python train.py --dataset="rendered dice on a table" --crop_scale_min=0.8 --num_classes=7 --upsampling="pixel_shuffle"
Rows from block 6 of a small segmentation model, named by matrix and row number. Rows with one number belong to one channel. Each number is 128 + 32 x the weight over its row's rms, rounded and kept within 0 to 255. All counts start at 0. Numbers have three digits each.
Before each channel's rows are labels from the 100 images, of 14848, where the channel reaches its highest value: "peak on" is the class under the peak. Only what is clearly more common there than usual is listed. The data: rendered dice on a table.
# convs0: first 3x3 conv (model.decb.0.0.convs.0.weight, 192x384x3x3, standardized in use, each kernel summed), inputs 0-76
# convs1: second 3x3 conv (model.decb.0.0.convs.1.weight, 192x192x3x3, standardized in use, transposed, each kernel summed), outputs 0-63

peak on: die with four on top; die with five on top
convs0.140:176108168142121100168136119159143146163076113132187194148151159181166154155153145134148204207128185108139100199121126104151134169148131196144178172170196169160126133147166111218177156149132144133161109152135149104188137181100140145
convs1.140:086111157139145124101142203209142111168125165151137077148075143128140102119179143195170155119131131091145124156132129122196114120193146108144135132142099199146122133154122131136189159146158123

peak on: die with six on top; die with five on top
convs0.52:147146162179151146178188158186103165157185179141145164168149178174146122163200118164183143192171108201173152172181170149194126169128180096181178145142189161162162074183186156118179188116158167116170194185131142180176170170168189057
convs1.52:126099130127111152151187135119099137113192073134098123074203100186168084057082109105108136104201145144129102140112149134150132157087091120112099152122145097163158147131089114166121113095106123

peak on: die with two on top; die with three on top
convs0.178:164159170144142151150149124181134189158139150170170178194157167185162123151164134161157165174190167175171175152125161152156147158166162119189152185148142171154156055138169155153159170151172158123165176176169100158168146128157149093
convs1.178:140104142086113136150098154145100113064165118145103061107186164179159082047122158144155144124183114129113109159076153123121110153138098058137117117129191105115167071142062160117130095161097110

peak on: die with two on top
convs0.147:145183130150196185184159179170179163172096161149183165161166172139149164161141178177172171144189183145176165149157175179159177169163136162172155166167140172146171180183168186163143174181170164172146188160161185171163168126175174150
convs1.147:124146105157155161107129168154137115151135121175157114108083109100108081121072115084087086136200142107099045154109172095122175185151134139095057104130113141137180129147134110147143061138154044

peak on: die with five on top; die with six on top
convs0.36:173157157161159159155164120170129158158117143144159173172154165179165114159186113135173165167162140156174145169153162154165120150169149103182152165156167151181145075167162157140168163140158171124181168186146122164165148166158163062
convs1.36:142092120162093134161127144167128102094127089163117082101141131163147045061117129144117127111169159144149115139106139120157115131121095099099100144118141127152178117168062144129096079118138103

peak on: die with three on top; die with two on top
convs0.99:149173190163160179163193165162164151159106131143175165144157173206151147150187159117179146175167151130147160184179155170174122164155199152161184169181211185157134135146181180132159167165119146158180136173141155159187140189131160126
convs1.99:150103123186144149142171121213135144179105172155156090131127147150127095104130140137126092136190177120163077197104094140166117148136130154082097134163118165145192086160116127094148067140168059

peak on: die with three on top; die with one on top
convs0.93:160185159171159181164167172147139156142083138120175158147184152172170148171170130133152143174199144139157137167169170183137139122151131123136175129148185137180143081171166188143164155155161158137186147152158114170159143175148144069
convs1.93:176061191137154093148063098105114083166152108131141116150075126153144131104088169108093145119155073154110112113141106098133107128049110141085128078074146125139184049102136123141107101120058049

peak on: die with four on top; die with six on top
convs0.154:126141170131143138135133138121138121124099104094155138105163146157134138125133126107147146159137160117143095152115127135120119144127129142097156134158182157135136168144137137140162162133106134144147114130135162128155087165105134115
convs1.154:150095148124125121092142132103141130145102123144118148114083133138094137144120144115093120069078097157134193127133073170124124047099107147114146104149116126148053111050139113101135145139126187

peak on: die with three on top
convs0.78:120155166147137161166171179173128146137153164142124146182146150177131161142172169145180146184131095154167162163183121159184085169155186134180161140150186149148121118145182161074126143147120147175134143167112117148172168156143143079
convs1.78:189111171142159184183114123118109131178189116140098149179163168155166120149164134155103219160186174181163132132169133094151208142179072136132117149142201145167182136148086110183128156144168127

peak on: die with five on top; die with four on top
convs0.133:165114139164149108150212151177176135179158183175147184150145190142171139192158181165188158132146134172190157175207141106205112155170175146122155123153174168181140155118170115146156146162182177105184161165147185173164169168155196149
convs1.133:108135123130139141122186141205180165146142189113127157173122099131134149139199146163141141154106182122173144196112110188161123133161120122153171146192094145129107107158136122136162151144217152

peak on: die with two on top
convs0.183:160165098130143174132158090142080152147193171165138158110110136140144104145128093174126151129176074123134154126150149166149104125132135092152113149106113142134103110131154170083136151108132140126126182121133120153153151135163150039
convs1.183:182161116093102168151135146162128124126196113132095121157157124155144131092116158121102124171158150160084164140150192088089110196143100135106122123131207102147172107179132112148163147150143148

peak on: die with four on top; die with five on top
convs0.62:131157100127153160146156143150103151127173168146138151106124150112145130158149144155149121129165076123123165144163150156148100122140134130150129140136142164132102127125165160067134175121106153151115158135119132150138167162162149025
convs1.62:172157108155168147147087146099083140143153140160117150176195158123144138112141138141119128146136146121125138132169213087084170198168132116136128134124194119125152124147132126128143168166153138

peak on: die with four on top; die with five on top
convs0.56:177126144123108126130138127138124166139109142152130140144146128144163131147123124152129154133143163132145139150137133123127153131149122110152129161140111129156136069120126122162134123132151151113146157148162044146161147108131132163
convs1.56:101130166101124173160183127154155088102161077141138114050076128155133122135086180129144189118170138148112158168109124137192088124114133155111124103149149122151123142156126108171106150082112150

peak on: die with two on top
convs0.31:154142154152154143173160169147164129155077150111170171154166160164170165147159137167142142161190162136151129164150157146163143133143141151129156148149153173156171150158149149161159179150148157138146167144168147175141138143151146123
convs1.31:146090157173141139139114118159150122125077087095152074088110073162128062104099131147104135122193107111153031163116118136127169142142110142095113120177096170112153140137126109101127022082102048

peak on: die with four on top
convs0.95:171133160170210140161136168174174166148106164150176169169146170148170170148155201169142157176194175205135159144138163130163193143151167180166153143150136169168168175158150137174165152165175131143137205144160188177152137100178150213
convs1.95:085128129165125167134149087160131116129216135126142182118095138123120205136136174160058192154126160115177145116156156136210125149170087151121154113197151166181136120166159139148175160103151137

peak on: die with three on top; die with two on top
convs0.83:131154137187157167165189151160128158171168186174183165171135182128167128145188154145170158157139125160152178180178160159194110146146163129176159148141156151135149124158180157116155154146125156151187137151150187166139195184194194092
convs1.83:160101138161136166148170127125107126202149103080153089113110071138170056138136158125058193157152128179155106150160124131139176140139100177078092098113107135094106164162072125138159086120186099

peak on: die with one on top
convs0.58:149148181139122150127126175125138153115096114130146143157172119159158136121141095100127152164139166133138123148130101151123155143130155116156157147137165158150158080122140153138148127157141130139161123147146048150147118147098124141
convs1.58:165118203106136200133159136164171085116134078143099092110090110137122133131113171156089193127191104157158140173100096093206086114122085131088099079168151137153129138108130078175128137065105132

peak on: die with five on top; die with four on top
convs0.89:104140145166171142181177182182149150154148167140160159154196203181162159169193169135191151172125137178170137201169157143198142141157178148165195156157189173155161168160174143127177181163144184170167107174139204173171162200145174132
convs1.89:129122099134107106128176179148127136152142128139084142137084075125122095101159072155137148146161198119145119140090125127160118133108076106115095124116095142151155148221153152170101141173192133

peak on: die with six on top; die with five on top
convs0.20:179117125190152117168175136173084193163143178158182166132151172166177147177161124187181144177185129149181156173176141115172106179141138122164162160158109141155154079166200113141153172105172174095142179135153115165172178138146171059
convs1.20:161103107117126132123144130152067143113163044152097132115184083128114128087121148117104148162111139162113143115103112106080099130104133112158133170069156109135123100135123147130137142106093162

peak on: die with one on top
convs0.37:136150129137161146139135154139138093130139096107147152129176169145145118138131106108147126131140151129164097156116154148157134119137131108130137122159161146136161082158117154127172148140158154138165157151132115155143100116154145104
convs1.37:127118169146148112065176123106129093125127152145069156123121140059065101146168096130066155131161108128176054117141129087172101103102120151135145167149104148124134111131126086181163074117115043

peak on: die with six on top
convs0.49:152137122139153139140144137142107143122098124104162149105161181132148141157139105112151142153136088065112131158134125139126088131130114177136131151147148170146112152148158143117179194109104146175128116126109160131163134194123146075
convs1.49:129028116105121083108101115130102101174085110135127127133102138144130143124092116107096121103087107133103176092192088095123094068093152136113113101105094145138122058085129152128147179157160190

peak on: die with five on top; die with six on top
convs0.85:156159120173165163163197137148097137167178183156143159131116151115149117168157111186140118127192112162149169133169162165167132126162136079137137123139129143167134090161136175115160171121145160135138214117153137185124167113192161037
convs1.85:181149076104149158163129145130108114115181103152106146157165123142170136120126139099121098137132133149092143147146211091078108194120123114118138147121179102116149106128150084134103143158082138

peak on: die with six on top
convs0.128:132152162174150158144180174156133122155148160140167143157153150147148132142153157150164098147197118201174154156144133153186135143135169107153145121148143140146171096166152163119143142148156158154154188153129156194129147111165174079
convs1.128:084096147120126125164173165136079107141161132148102096131148151194180105086165110158142155096165174175114170165124146152161113158162135108113117181093125124173152140137080130131156167161135158

peak on: die with three on top
convs0.163:177169162137117163163128130125184112152079125131169160161092106139148137125121136156103138105162186159137144111127136163118158122153099130145119148177097129152150107135125166172128110164192126122167155139164147152124146042145148151
convs1.163:115103119157117121164132112107092129152131129129156086094174082143138075132085113112110112120147071118115071134133118101129134170082169137081100080111126137093159127157083116123147052075126033

peak on: die with six on top; die with four on top
convs0.67:123129132133157125147132135133110132117116135099138134105147138132132121144134122137141132145114116129132113138138143123113108140118138137111150119152160142149135132159143127105128148118126146132135132129101144134137127162143122126
convs1.67:131088135176166138091139134120113113133095107128136111125118155130091153133100159104094149096106096175138176147140079160144121062103092129125097084142104143145078095053134123122117119148116164

peak on: die with five on top
convs0.44:171118130180168119167158161146130137172145164161157154152144145144178126160150127172149121145206196173163147174136160121166173130164118110145165157168133150163166107150104113168165126141193181112175212151195092208133137123170144112
convs1.44:131182082120104173106166142156183111087178120154107216150095124101088142172176145135164164083136162114132159143107134115105045117144140127150177176165166094106131130163174142141113155175151149

peak on: die with three on top; die with five on top
convs0.130:124152140172180149166175149141121179156139159140153147162147153147147133169139147175170148150148105141153185169183137153148119169141142146172144118141145132142126123149167148109147160150138157164158124158119159148171190146162173098
convs1.130:111110121143159140165156126104149166167149123123173106133199100140141116151126107153124134147155114152141125181144083147156146127124151155112079111107124143103152162113091147162166107098138116

peak on: die with six on top
convs0.24:150135123125107125133117148143129127108095144127171131122147134146176156143142093136137096140195132109130114155142120134146117101136102116128143122170134108155151026109157135114121121133136153072152151152148057177149136098139141025
convs1.24:132120157177203107135148150125103130169102149111149080098151143159163116128114152136125132117104099168096188136143135130152162160140137140098082094050066158157135130110103126125105115176160174

peak on: die with three on top; die with six on top
convs0.165:149159135122140152137147115153098166140170157142144163117132171126144107162152136157146131174135084119140167125157152152153098150131156125165147150127144179150098072131186152099161181124115155110111154146086114137169177199153165045
convs1.165:138108098134145157177154154125140182103201196142129152148228124115154135158145171142126153183141188176178134135127187159106155162116105118125134139125175102119131145165133128188164158126129134

peak on: die with three on top
convs0.23:168176083121101189141140106128145090155139130107178151113143127126173172129079107147113153115140122038143117143121135186105138143151097152125124125168136149174110125124148179151131172158142127163147157133125057135122113158160158080
convs1.23:172136104128102163105136151122127148130139107131111124139185108112106104136141135115110117184173138106122048147093167088108126192120080138115161153137156130080133141148135114186096027094137055

peak on: die with three on top
convs0.5:172153106151120160160141118123135122158185145114141149123145148116145147144104092162114156103133134122122144141113169157123173110132099116117123135151127133156147142134112162142153150130177132166138167122131102141127139150159160111
convs1.5:164132097089099144118115131129135138116140092124102167140170099097090105126118125112120085166166109098097021128107167093111118170098106123124144139130163111076150120155141120147107017097130047

peak on: die with five on top
convs0.8:115163141110146169117102162140144128114122120106143142128177129138159152115125148107118134141103115126117106144127114168132139161118143147138160134124173107153117137114118172102125123151107138157136123131089123138159109158115121099
convs1.8:094100049105085102108143140124106130115167124167086186113143103106116114134165124161131141138153159071156101062110162100147135117193154107134121135142124136115146151219130143154167138144190106

peak on: die with one on top
convs0.138:127148156168228137164171172157151093136093131093161153125155166133155172153153171112139131143144096130143123152147178128146164130129138194110177116167200146172154220171150145121162161139122151198159140138112205158158127180158170148
convs1.138:145113108149148124106190160125165097156162178134096156155084111071062127112144124150096171120164176148149139171088133108166092124134164123106136167139129159116162126167177074173131170138195143

peak on: die with three on top
convs0.105:150115123157190119154146150139126119133075133082165153134179140127152133152128141150146129128139110119140114144121149123129123138144095143124150109147131144160149129172144120130172170119141151156146156144133169157126137121158154101
convs1.105:124075166132153151106179140203162160161079170159134078143182133138133118132169117152126121118150147156139157193143059155175138106180118146076075173178102165140117137130069117121174129134118169

peak on: die with three on top
convs0.48:143137117171144144167179121155097160118107159094168175116183204146161144176152142164170149148120061065143148181148181135137071142146096141158152161161170162168132116161166137094173223118117171125151129171122154127166159177163179075
convs1.48:136066147103102060107066116068110088120107078078125123150176085138130160112125102102116142093090106104126121125154117039108095060096152133109115132079157071111099080116103099152126164092110146

peak on: die with three on top; die with six on top
convs0.179:173126196175132126177170189168129134128111155138172172160173173202179154141172161147187155188168173166180124202155123121185132160160171119151196150153203153165166108143169126128173161156180164131196153158170110185158152148115150128
convs1.179:168119145180146167158183078117128167157138103090179126122142175110145151160210124172136182141166145202202184180159131162118162141176080136101106120165145119132130154161143131133123146144123152

peak on: die with six on top
convs0.155:144120121149150138115149125159069173123146143118173142142185193160161145152122095150142153160145071070142134128102141113151131167120113125157148175120121136148105106149160130109173185122088154140129146141121142127137154160152166020
convs1.155:096141052096073160145121136100073140162156075083129125105160086147134161153165152067151107192153122083106101111194133121047138137138140138130157141087124080091151157176086149092132124086146138

peak on: die with four on top; die with five on top
convs0.54:134118166124130117101140162152116153090174141135156134110175137179160136120146142127153052160150115132115112145145097129129136110077169115129152142131177115143118102094164124059141151126112139136141157131112046152152138204108132110
convs1.54:171152156099118173117140085166117129102174050075105122106104142140147162090103177091145137185163104153034140158132156091146081183092097126138121100148155138143115120125178096153076133088080138

peak on: die with six on top
convs0.153:153158124141184157145170106164112149128131136089170162115160174146157146174148143151178148152157066072141154146157168160142078154163120154161139160162172178179091111164177158081157213129102157152132155166100162149161156200157162045
convs1.153:137118131142158174166170168149135074092125124132092057142207150159185134108127137146154136129213128153114160206153203072111143160154081113096089150093155106118192114158101111122115148141099140

peak on: die with three on top; die with five on top
convs0.42:142111089159143099140164140147099181121165188159128123122144157156157146160160179174159133180128094156154129182177141101156115123135107154149159135160147146158127151122163093114128142101127152183141163133140134154153136146146138099
convs1.42:087125112136153135172182173147171146084146143082169127151179094140092160150132198107130159142182165158184135227160134176081150117111122144117108160140143075081168128159121110142131106093168151

peak on: die with six on top; die with four on top
convs0.26:147105130179111102146188140156126144188174183195162149163166155144175119175146125183176128145201139177215159174166140104204139161172127085163156169142108146147155074124132099149158130142189197091171166148191100168131162081180177079
convs1.26:120153088117114200138167203232129098159145098154132124156142108146164092151159153143116122155152149120145163183095123103114119187138110131115149167159109123135152134157156090122146106146104154

peak on: die with one on top
convs0.75:131103157156175103155149164184140186155146148167161158184172178183149171152160162139156162183116151178136177150149152099126120168133162181160157153160175173149154183165202108148193169121139151153151121146127186118169172190155172166
convs1.75:080160165152124135055158119176149128161119148125113202154067136099043158132141141157137135101108175121143150159164130115173150091165153169127157177147117154115102117144166097123189162128157141

peak on: die with six on top
convs0.17:173158177173106153184165153175148134174140169166165150197150168179162152150169135158169171181169186181177155170156168154174171149173159098165166168155156163162175074146145159175147118165212168134181177173189109169163139105166172123
convs1.17:092139165095135136065155159147068082125142176167035162149059150112105134113127107127109137068149160092118161103123131091160113136135139118143174202144114116159107127140179108145157179184128148

peak on: die with three on top; die with one on top
convs0.121:187194130113141197139089121133126136145037086096199168123135134117169150154113142124121159133198143091117125131103132195090105127161097139131116137154091146175101098143135192144137134172153129115132179144137110144148122106132095066
convs1.121:132111125133194071142057080050075102167118209091141150150084168097165147111109095109111135110093129167134105062139179072108163121128158111088093097140138095088111093105149092117112143143148061

peak on: die with one on top
convs0.123:186131164171178131166155148152178122203106139144173170206161153152165164136145152160139185155143191172115158168128162124129156154170137139150136174175126181181184135166118135225171131148189168143189186133197184148164119091172168188
convs1.123:045152196159179162060174143148134088170132173140090159125084175079038158136118154149136167082134144080163134164165141121170148123136163152156162156176112141133129098121174109142190152182132134

peak on: die with two on top
convs0.182:137091133171155097172191144182125143154185158154140167144139198157151136168176148119197135154114126151153157169189144091207131157129200125170173120149189176142148138146205105162195212124134173131174119180119165151188170167152212122
convs1.182:134150120092124202103190126186148154173151139125110156145142086167154094153190183125127181170177148140131136219158110171151073131133135150137146156169141153139122112157157112161156156169195149

peak on: die with five on top
convs0.158:176119140172116128158127110158122142155113119146173192136141155126181140158156106129157140165149134101161145175158152123142102129161136125163146178154145161164120082116143124134151161142169175079165160175145128147159144151156144084
convs1.158:116145106164133146138142177108110146172117141142175124142194103121138100170171106135138127121137099153183137155149082132110152139130173152109075084119143126106149158132110128098165125119146113

peak on: die with one on top
convs0.122:167147133184226143159170188164158144148085144106189167138190182162176178164138171150159128144147118132154149157140174141127142162142138183149179148144177153186177193189164148145178180140133160184171175143151191165172137169168165169
convs1.122:149145194143138163091154149159180061181134165147123146145074151087039117146125165139101168088165132118142113181160100116145120083114173126099101139119120145166138134086179069118155121157119113

peak on: die with five on top
convs0.176:133148129144150151141153164141141123129114134114166137129172172156147140153126134123167131157163146110159123161134153147161137158136136137131168137146164157140158156146139156121144165162127156155156141154154150159130121166133138112
convs1.176:117125117101118148073110146109157112124129163166089173139098150117082153149104141112118127081101152092120164082131070120110113065110151130154165169154111123093077112081162122122140169171137167

peak on: die with six on top; die with five on top
convs0.73:148166132155138164157174166162153158113117153132182179117187176142181155171163145141187110144161129106156124173161162165155122136166128139159167154166148176148128089117178160097149188165141188122162130185139112155158151126170155078
convs1.73:098148117129143134120100100121065137139146146178104090135164180129157154120109116129125093137097137095045121071157134039115146194176112110141144138112133150132137138127091157109132155157149127

peak on: die with three on top
convs0.47:147138110181145130168186172157115165132140183116159164124185166169165124185175156167172116167176118130188144172165155129197123147133122109145166137131178164151162107152167134103172178127157198118170163184153136189162165144158183094
convs1.47:111102164141178134156109126108112083137155102153140113104203140163118119101145165131111121118099100134118184120158080134125150119134157107088115137081140158159141135080079143139095199147127160

peak on: die with five on top
convs0.175:169163103092086169098103112088137144092140131156147136115111116113160145115127090145115119093170138079112121128114114166121126097137089117113097170129057118156111106083095156098112108141153127118135156126151058146108109091126104091
convs1.175:156164066137135137136147121105070115062168093167113105100190112122146094112115142123133096135136151166094115128110184123066141178131122099137102132108177099108161090138111094110074096139128119

peak on: die with three on top; die with one on top
convs0.96:159129083090179129092089135077123107091041092071163112093124094102154173096093143129055098100111098066083067091086100137044129066122059171090126113121110060172107195104097128116113129114104090165111168088090118127091073111111084138
convs1.96:098141076128104154120164115105160141159139141070114141130175097105078170142129130102124126182152160100120105140157088100130150111119156162134144123170142120063113170113169132178159135084171126

peak on: die with six on top
convs0.40:104133190206173128177182195163162134156157147146138167160172159180141145147169188128198110190154143203170150182175138133207137176145201132164186108160228164136179161148189129122173152151158178158166165167136194180182164148153193147
convs1.40:114172176170121148098198097102126138176155162124139189178104136088078181138145147150078171130144171122190124138108104143184154115172113130153132128160109168193131146126170141177181140118213117

peak on: die with two on top; die with three on top
convs0.80:135154144150152163161179164170155146160128158154180168141169181193172171167174146125183136181146165147171155171190155153194139149156157152150193158157177186162139164136180159127174166166144174153160111189163131156172165153110166104
convs1.80:145107081150132131159144096141129138157115071110169083132171049153148094102152118154109131209169109134155025153112145125151158178139092114115108114118134182111182143181087132141132025096145059

peak on: die with one on top
convs0.141:178141138161170137126125144147150093166112124113144131168155114147152157151105153163106142128166152192190120102095154146118140161163136091139136127132093132167181115178120139159139077159198171113148209113190131148112102000156111139
convs1.141:091169164143104164101185084151117140137174105124108181091062159063088193157081136105088133174113166120122121100130112093203119147124096142132167146125086156157106162104153110145158125094166116

peak on: die with three on top
convs0.0:129133126170146138154151189128151123125136169126148123133164109122165143149135160164132085111192116147145138139135146141143156083120111098119143077139131118135157100114140141072141129121181171152154163136152126187098128103176169109
convs1.0:103138133145179170145205144111138171121177163150161135112212104113133095112167160168110168127182156120197113154132119152156138160103146144105084133123144160110210127150150152181106102121168099

peak on: die with three on top; die with one on top
convs0.171:188187137169103188178129156135145143132047138123182176122162118137187145167150115139127142153223168134170128169165153185146144116151099136122164121153149137184153053134119187149154115176181164092164154158175082165160090108143114079
convs1.171:157079178137151053117096110088119094107097116143130116151088113109134109123144112113112158085098038147104146108146114068133119110050141140102104100084126086113102079069127118098125152115096086

peak on: die with three on top
convs0.115:137115120139196122138117160127143095137049093067175150107149154125148151144117162095122144138125127074120082128120159123125148122121110209110160129169171143152139194143143120142164187129124118181144132112112177120125113162129127168
convs1.115:062104121145167109099185169120174105116114191114108108131144120124121127117147131219116156126139142120192119128092130133180091101191126088125096151178103188160126148177129161176172162099182143

peak on: die with five on top
convs0.77:150146125155156149148171171156135134125133152128180152122192180178167169149154146123170096160123145122138116168149149139173153145140135148131177151171164159176137154142146142126165176151124166139167149149150127153152120165138168122
convs1.77:099125140083095167107144180122093116163148128180073143132086120119123188142120152129120122107139146070073144079154054095107122110108134133165182170109115131129122147137166126120132174142127164

peak on: die with six on top; die with four on top
convs0.38:145131156111117136116124152070168093121064101106145124102143091137145154096127135121105090098175179126119088142096102132128161107132116137087143123148129111133152130110075136139137108152135117103162129120167131150101096080100116144
convs1.38:139080124161146144152132091144132160142100133090151068101081118153178130123117143132088118165152143149169124126123093147142151164138101160083082114127065163158144150177069149144125094092136134

peak on: die with two on top
convs0.46:123163153163140163157159123139137129129123141123143138149145144139127139137155146130128180171115100123134139134146148159151155162112140131133158139120176155144134179147147160150164156144121134175158107127113147114159153187143163117
convs1.46:168129067105158123102136088105110119135152104101094183138085125050066120136125141103108164126126156144109065109122121085086125115103146125114165144107120120082128158138181086152088102150167089

peak on: die with six on top
convs0.108:146153143147076147143161157130170117164082131149171150138137126140168138130129135133156105137241174170154131147138122156160166137119145113133146130151133140125156084110113153154124099174154149106162156133193089176143130067136138103
convs1.108:152088144162165113162136106092100134155069118066146074067116114173167099109127124144103136107127099184160130158137109149112143129116139132075087115093067138150130122123065093109128078125103142

peak on: die with six on top; die with three on top
convs0.10:102157135153153159137126172126106110114076123049170114108187163148151136145126131122135120135126091098132079154124150156129095158126089111124157101139148106154114175163151163095150164131100144210145093144107174143150123177129149073
convs1.10:114056140078145096120112099082125147120050106081104113148144127151129135130120092078089108089094095155096140127140088121093107094076097129059065168114085078114105082114078093139086130111134168

peak on: die with three on top
convs0.170:155168136150136166170150146146142101116063117100148155107144128101153143165157153128145127138171153129149109148165164172154125144151118118094146094152164150169120057131145170140163139171161146073151130164125124146146091109162145053
convs1.170:115066201171140028122092115117125138152121130141185140145118150097131101122146130157141153077095043122151156089169125122181163124088166163113148090095132143135107066089159168121157148124121111

peak on: die with four on top
convs0.28:106156078121140163137096174134128114106182155067140121097173150124149148125120133151107114140124073092110102146106135157108152097108079107125145125133120113160127164128105160111132147102113146203123159143099126153136145136136118121
convs1.28:160111128079129108104138187130127091090146145161064129131111073112069134081105133088076106163144119128085070110120174063129085174090121120091119166139130113153136131154170096179139087081166068

peak on: die with five on top; die with four on top
convs0.156:170128162129140124149129158139139129134077114080156144139179170182165145133154159126146155158150158155160086154117151136120125157133114178131167135171174150172148181162146124168164155141152154159169149153150155157155103163115133119
convs1.156:128077142118096144094130135128130124130104111130108132157079123137060167141104140112111108104131113140108167109143040148110109039083113123132132132170123126116084116077154115128135144126124186

peak on: die with three on top; die with two on top
convs0.187:153145167163142143149140181134142149141083136106157157160190137156169120151148117146142133156177152140164112154137128149140171148151115125156162127131113151153165094140143143126150153143158168175163163156152111177141147130147130123
convs1.187:137087188108155140138164085125167177114096135144133098119137166158116134138166110146106160099110135177144192186133108151157116130149099134049068130182147139133124130144073110159130166128122163

peak on: die with four on top
convs0.149:160121148125148121133132152131118138130083099085159159123180151163164149142131141120141149138139137102148103160111134121122127141154114180126150139168144153166137158155135124137156172126140154150159138153142135139147110165126110145
convs1.149:130084172136128135090122141146145104130105124121121110146070153140086155144096164121132142104108121157129184132121070165157108043112089115132115098171104148146085108084151133137139132142118173

peak on: die with three on top; die with five on top
convs0.114:165146115170140142127122156117123113127151164143169150137123126106170138112120148176103089138203137194113137134116134144140160097137157113094131099142125107163134074115103132131134118118165139117147219105147117208125125094187136106
convs1.114:108147124125128135162178171126161162111140169132162125131237113183169112157172147172116157104155131150177133201136113152121149139151177187120077156145128137137180138151070152101185107135166120

peak on: die with six on top
convs0.164:147113073130116094098119097096108109109148157106133109103115091065163119151109111183109052069196099058133103118128122103114124075144039122087083107127062086153092068095069105086075111098155130056110200108120093164042116071161096066
convs1.164:095161086125142120092174137178136096054145092133169144094190082099153134113165114169146117122080108140103182138134202137092112126178111113119138147091130121146086102132165095103147134098125151

peak on: die with three on top; die with two on top
convs0.161:150165163172129163176183182180124156133121150113168176156167180193158141154174127137189134183149094126165133190179145162182111153144137113169171164168192158164142117132158160077170187148153166160186136195131089170180154152137184057
convs1.161:178075174128172181158141124129137074118134121089099111178087166180172144121145155102113193126194162166143139140130149110125112141142091125098132203142175110123155137128128098152117128143116144